Rows from block 2 of the decoder of a small model that predicts nearness at each pixel, named by matrix and row number. Each number is 128 + 32 x the weight over its row's rms, rounded and kept within 0 to 255. All counts start at 0. Numbers have three digits each. After the name is the row's rms in percent of the matrix's.
After each channel's rows are labels from the 100 images, of 14976, where the channel reaches its highest value: "peak at" is the part of the image that holds the peak. Only what is clearly more common there than usual is listed. The data: rendered solids tumbling over patterned floors. In brackets: how many of the 100.
# conv: 3x3 conv (decoder.decb.0.0.conv.weight, 192x192x3x3, each kernel summed), inputs 0-191

conv.152 137:133149128125167136144145142142134142111153000168151113166112161141093142130128135134123124159138144137122123147126122136121124127138126149122120144114132114146139125105142135152106128001133162142133136125202141112125125165142130141137132103139110147139143131127146155098142151127127127134147127131120163148136147102140129136136117000114150131117131149130113114130135124137131148132158100148255137118206154149129176115109133129138135131106127140157107142113134129126131152146059136168119136119139149137146150139166134118139124100121134115111147144010149150151125150150134129157
peak at: bottom centre (100)

conv.150 098:159123130167131144129104103097120196094132018119196120128149136135170098152096179150147160145137129131103147179138145099112020120123145121156147144147161124134136129139159089169129126056121169140152127161200157132126156157153131158104117105108112125110133147145147145164143134101125135149165139116136119148146106155134116124127122000117135121108115128123153126092146127163155165172094157119250160159184180138146236153129122163158139144128169095135134169083131116143168140144109138163101165122124159149128111124180127122114147143124111142141107132004116131115124076134142135111
peak at: bottom centre (38)

conv.166 109:125093107056141126202148156147161085130171129145079146076111136147083207118185144101053144161131118134140127137115142173106108087123157094125101141080074152117149123094125163175156145143073075123121119113081170120125163146147091165172196160129152093147093117139128224117144138129167129147128131123138170075099136097124114138122197047167129136156131121123118150123111113084105140045154125157103127168074108137123074165119097137161103132182135190189111100146122144077118145152142182138086103158144159080088193151088165110197125115134173145109145110117148107147125163138144152153
peak at: centre (32); middle left (30)

conv.97 103:105070090117103110149093138166202059132153255068106108211130144093129076134143107185163141104114126097150130154129102140115128086120124126113124068057151088091127104124090118170193112156117048117148110146115131113083102115140098149105082127140129100125126117078114116143125152178092101111160142080108099079107111123169149091153112143157109130129077159172142141109094118120117115158135157127057135190138128075112089200112125126127113160121127131083153135083091172127114114146187140131104094215173114109091104139132172100117112115100162097105123141196145075118100133119095118129
peak at: centre (60)

conv.163 084:131172124132074141131087207143066208142121088121181106154125131098101084113104074161137124151149140105097094083088103123121176120116133129117137115109095118128087125113145126127092101056139135097159126089175142123123101098121097121129101124082072136119136098142142135116162117130093112130123166169145128098101129079130134097169069255101189114109144132112136099084148156131102108129142135122149101133220130113134111107110130165151153128105119122126123122098083152153121107138046096137145120151133143129162101144199073137131108119103086130094119100118103150134099145106098128137
peak at: top centre (29)

conv.115 073:139161060146130095142134158107104169128166125164141145084121140168170094143126157077154162171148164130086139138110132130145127113140092128136111115088094166098151119109181132154212150161132114162145196144081107117078146157102121134131127167108127102091113133139158202130159113079147108142188128130096121144093106141098102152107124004115116112139123120184166121105061137069159160131163179122131138141000165119175177176132121190167105153150165136146106113124194135127124132116166119169064169145112113165148117124155168150106113121124116160157130120064193147140178143140166116131
peak at: bottom right (94)

conv.94 100:079115058159156193106142091150179138132121194146146113040092125121071143084115099101121110148089153111165172170148088097085056154124104135142131150108224050159183116149121120193196148136170102160143085164103194114148128166151135114084133060173125148140112092088135153107114132142067122120127125115164122150120166133170192128083133090152133146068118141083122110124177127136106097120126168131193171120104169153147158138089120093118162091086172137057130152064112169111139075131144122119169122117144127135099134128160139096152122137100159110125141141107119130093119133164146135087
peak at: middle right (31)

conv.42 101:185113100144124118156077113101172137107103007101171106169143140127183126176107134162118148136158122131123091063160098104134187139175166109110097121160119106168092121085183105145039090039122209112115096110193098148091095099131154186116116142110114151139123164167121170101086152091141117128132124111140152135086121102114132131152120110114113136107129131131127146163175142154193136135123102107213155139244171127149167128076166127165124139121140112144137175109081119162140121155079147169090147122118102122124090119199132145115122096094123120135145172074120124102142109128133098156
peak at: top right (65); top centre (29)

conv.139 068:148078127118128157139145094147122127118140146138136129109123098139164183136179199153065144077122068126112092136099150136142109114178124163168127157167102140121094139161085143071090186106136072115136175124149145132204153098100167116123188167126146099053147165171119093182155126133133152150066105073158086150151117138083069120138142069131124101167084084109156112154113162129051157107133109127139089144253134099105089130122111110083115124121152121095145090103154112149102188130107145101154141107079123121125160169121141159167158133148092073139110101229137098166159106125137123117
peak at: middle right (50); middle left (28)

conv.22 150:135061123131148134122090059144187178175150056119144116057110107149148177118130114127096136099136127143145148157164125119151112136121133095162130109165143093098130129155112110169135129109123142134201154173127162147118148153171106151128134112154108164173102093136102137149122150154116090143048177072185105123119118113089154120102130046146110141138091131127134118125129122106101160128106156138202185170252156116141174177070122064140174082112177128083132172095101149169132067164151142122088135173164109116089162143166175111137108159090143124138127163072131077084142105159093166146
peak at: bottom centre (60); bottom left (40)

conv.109 211:148160115154124160117185159077084096080104056176152113203146173162117125121117144139149121121121123107111125136079143093091139181096097179107170205142098128188120126094153129129090109097149136167064138107172104120129147168100139109087138143113128085089174186124183158107135091069123169157182093156075123150181159130160081141107120088091163130113164129087131137129150106154169126145124088119178096076113153177126137089172138153101102167128107144201113110144160061112153202104095116157160133065075172142152113112136104179110158120153103121164105085095138178128119139131191110108
peak at: bottom right (100)

conv.23 086:189182126146121114134116178051087133121122089108137139161109157104144157167068127108141098155117139130110153177094118116146028151118121168136149128117174133146083185168158138147170084124119119148130097143125101130134104135136140139115153118114148123138158168140147101170192112078117143157192142175071089156188122158184172095110156011085100108160174130141129157103162123162157096113120152117132103122027143147145159143200161178138137175135127118140167126125079150135161166076157048131160144145140121111163083101081080132112142137166127117116157142067134145160113129120180100112
peak at: bottom right (95)

conv.74 080:175119140111106164188067117077122151156156018122138176093125123123112076142169149131119128115158134132146143202181168164143096115144149107119085104127111147092076139098133117149082083084056194078150119137155138199096158088136134187169084130118140114194068125132090159126143144129141109155086163154128140094129110108077131190155163146110090148108151142151101129136140122101174150150118124120178156157222131088148175140097092144180121099142144133145117155105094122141162142164071184139075128139133150116082170175145091141142138110093064161120149115081144092136131077147107150144
peak at: bottom centre (52); centre (46)

conv.178 091:165137092151122105125104144115104167138133000107143101193126136120150077120123153180161131121121106123100135031138119118120221114139131109110101115131115121151086119074151123155075105052110156149109142126200132130096127137114127158099108118139086151142149164113098149115117133136123099139122141143108104129134114102115081112147092209106132114119143135160131115111114116124159137166128139109255149132255152098130201189099129170114117158103147119140108141089102130158146121122126132140054138143138105117117106112177145119086101112113107112132117145032143114111089126109116144179
peak at: top centre (40); centre (39)

conv.132 104:151162148139111178128129160124136129131161045181159123074134118176047167129145087140108123199148140152110148131114173104145117143112125146150155126120110127087080111159099145162105105096102110158151113114102174152159151107126075157135116131108142127146070053127122153103174118108111156145142127195157149089094147106128147196151145225098152160067141119103130120094128124121085147085134146138134102111075153138154125081135120154156180094085117152126162082134174137108135158150080096125194142156082176136195156190115083158122168085123047132074171074055103170127136125134111134091
peak at: middle left (80)

conv.168 091:111204115123133118124151169175088160133129015130159148131125136117124125142144090139141120143119138123135093235155103163165045150114141125118156126131139141139122128150121153139122108052113201142101136113181141164138127123097145133174135135140142153136137131114142126147112130155131146139121122119141150124092147129163121115167124000148143151131140121148170163155112127131139089179150075106255131144193162142133154086118149170130146136127150142182165114097149139145114136108041120120187126117122122133161130129141141141147136132127152129131116132058139201137137160137143125114
peak at: bottom centre (98)

conv.49 111:152117109174140151076120150117171181096131078132209081094142126128139090132106140109184133117146135135133140103164149120172135155128113113133127130144150058183093163094156135116142122006113157127108111159153112196081140122153139139113079081082119146076126119147140154115110133099085130105133097103129142138100132097092112132142091155125111132100135157104135097155205143188140123183134104109230099119210179161145201126084171125147119117078143154115117143123105123094136115155056143140119187149125167127118104147190136138130146092044114129094144143024133144129171139125131106117
peak at: top centre (30)

conv.47 238:123099165135139135138074073160182192175142082100131139059124083118134126133138119103128133136136138162156130102186126134153146101134160068141103087165160131089130123176129123143162141129096146122209112161113171156147126115157125154158120123143125197189074069140099117134106170177143103114070176105210148111101129101088173140138139053164108155123105111151125101128130127109109157138099152133162207175170134104151154152085123093180169072130174119088155192117110178151127050178139158116100151191187112126109153148132135080126105150101140142105152179091103099102147087137086175139
peak at: bottom left (100)

conv.118 105:098168142140107142097165127139077150128087059128144119169128116099151133125093132139151103116128141124097122255132102104100000185114165134125155139127166110194162101128112105128141164115173174134128113125164129159128144124106153118088110087136092137094150142096132106158126070138137133178163100146104132133126125154207106097125085089102162094112147124105130144109119139190138079149098181125175121129115132123095178135158102138099134127093123070129133103102118109144154143087130118114137135089121136164159099115162110129121152106135116106136091125074145140111074111114164128109
peak at: bottom centre (100)

conv.91 083:088102161124141115116098189175128124198099107109165096103130103132102128120110110156152080115122134191155059180079087092103042146097139150183091135133110121184140100119083134119045110181170096102159102169081159072179120120169171086111148107144069163171133133139173107090126112175175130139135163144132122136137188128170138115132082064089163176179126100149135138152157124204135125128119147164059151138092201150143094146140142102104170080107126126099138137097158117153129133131160106122155114166165103113127130069167107121139106167151152096165076185167126122145095112112092138143
peak at: middle left (35)

conv.147 084:166103150147157131098122081130179113127161015130122080095145141189097123139118126143136085105147140126168112172136213082125092126086105118150140135132154055116103147139127097139113164109125191163151164142149072141084151198163128154090113097118107153127113116151105080124154193144078077126094122116163112168138113084135181126121101112146154091103098118131117150097138106158096177150102136130213147146190155108064197113078135097128122077086133139117162181089113148131150109178106146167143169168175155148083149149172108113099120089066102128084173145063134098127137155136145157119
peak at: middle right (35); centre (35)

conv.46 055:173117113158169101099154089125104121100171009109114097085154149165148126147060087037178124093136126101066153090160144108116142122075106171151191140160173085113103134160132100155198139125178138122167203111126097075121133164150124158081115099152105136131156140118096086177128150174093098115103140137128086151126100128128135085117059230143170108081097165164156136124112147176119125134133150102110143139136156108084204138089155154104140115078151072135097156061156132177148165141109122144133142106138139173101116131189149159095117113110136129113128118081141115148115111140108133123
peak at: middle left (53); middle right (43)

conv.140 101:126094096166158100111157143091142151100163116160157121070134126119114044137117163092216117171106131117134139103157141160168137124119097135068141178107138112115129157112096139129163144034103153171087152168154115155123138144090152117131128134111134117080151105134140172107125125107117139102133079103107106177133131136114095137098091217084106134104097128136180106104107097137139127187144090118251140120140178120126220104082136137131127116119144148187129115102153127094142151159062140168131144125078153154130118132164134099113175102090113140092150142000148162138121153151153100098
peak at: top centre (37); top right (27)

conv.57 084:138121121148179128142142137169155154154179075161148103021099167121139197156149134083080144132139152179136112139150126134134084104153161111119114124089108113139135133119164124170197165103133195123168089118090185117122113143157154196089124100149085138148119137134123170122148148144128110173153123109130202138136086114196119104153110000107137114162165105090101173136145112131122144098141172119175121184166152150158190159122100140136157158097149141148090134093106157147137131170159150146074160160127121110100207131153166078087135106121117124117152133028176123148109121141102112167
peak at: top centre (42); middle left (36)

conv.126 213:125098152135146122144079088161152158196162079090105146066116083123141120146133105131124144144138140148164144126175131139141142071147145063146108076147157143061131142172130110137117150121094143131173116167119155144133112116156100149163110131142134174169091059134079117163129174185141097110049166102200129108107117126076192134127150099183095143152102107166130112112121124101101163137105154132140185202197122098158134168112133105178141094155176116083181170116113208139112048141149145090087151188200113115097147134102143072123091166109153134108155164096100087106155115116085157140
peak at: bottom left (100)

conv.158 118:131188121153098098116151188065082152127107099129187124147130158086135102088059102097156074102142173106104169180113165122143073208048113151134148167124113096172117169123154132110146104078118133150111111135138060151125123185129151123150157098093171120120144108128144137157186101105146117137145126178107099134164118159191161118149114035105181101106198141110153124127150111186176097124132096110152086107109143173082161125164143171114120146095113109167144120132142143096152141077073078132144192114121172139148078120159081132149171133116150132078154128099150160128142152108220104124
peak at: bottom right (97)

conv.89 108:159134128155142119123126113090109157157104131092116086147093151113119035116125149155159075130137138106157164115150143144086161125144080133115116155122172104137108152107099074125125147091086154186130144144159096127128068165132120184120080100157077147154147107104097110114132161152092096095080157143117108142171125092132148130076071255117110094069134123157106089123137102109157134220099091078218182112212135091097192127086140123085126120102141109143163183113097157137130123138105142154087140110135123108075118128163103075098102132118122111066175139077136100098089164113135104145
peak at: top centre (51); top right (31)

conv.138 080:164148131188100124098112169119124206135121073134194073100154119164129098137150147121175127094153128115133138155112126116128071178085121128131149162165130095135079152095147116127188112033108231159138136150136113118116122156141113153093115089082079161081135129130131094156132172119136128123134109127125148143157086101121094131148046107093171106150163112153143107106147087145164159188107110101219122113126180144123221119116152161072092110112162139137144145120141096143129145148053146176128187160117151129123123113203115149102134123098098115123122146008102159120125103113128151131
peak at: top centre (50)

conv.161 090:130149126147198167141147110133161195141175032142165144067098135134115169149159149088087129195136161150116147073181134125172133134165133110127110133137154111124127171125163122147105185021109135152157111137144166157148122133140152163161142107148134198119099089155097132116127181108134120101097095110184185163094143105105144143149119050134131116099130121103116117112139123123108143115144133122232135134189148146126201110078117147162149111084140123142132136113143149125124095166070156150132168139122148144119176171174134085141144118107111126077184148000125162144152111164142104142
peak at: middle right (98)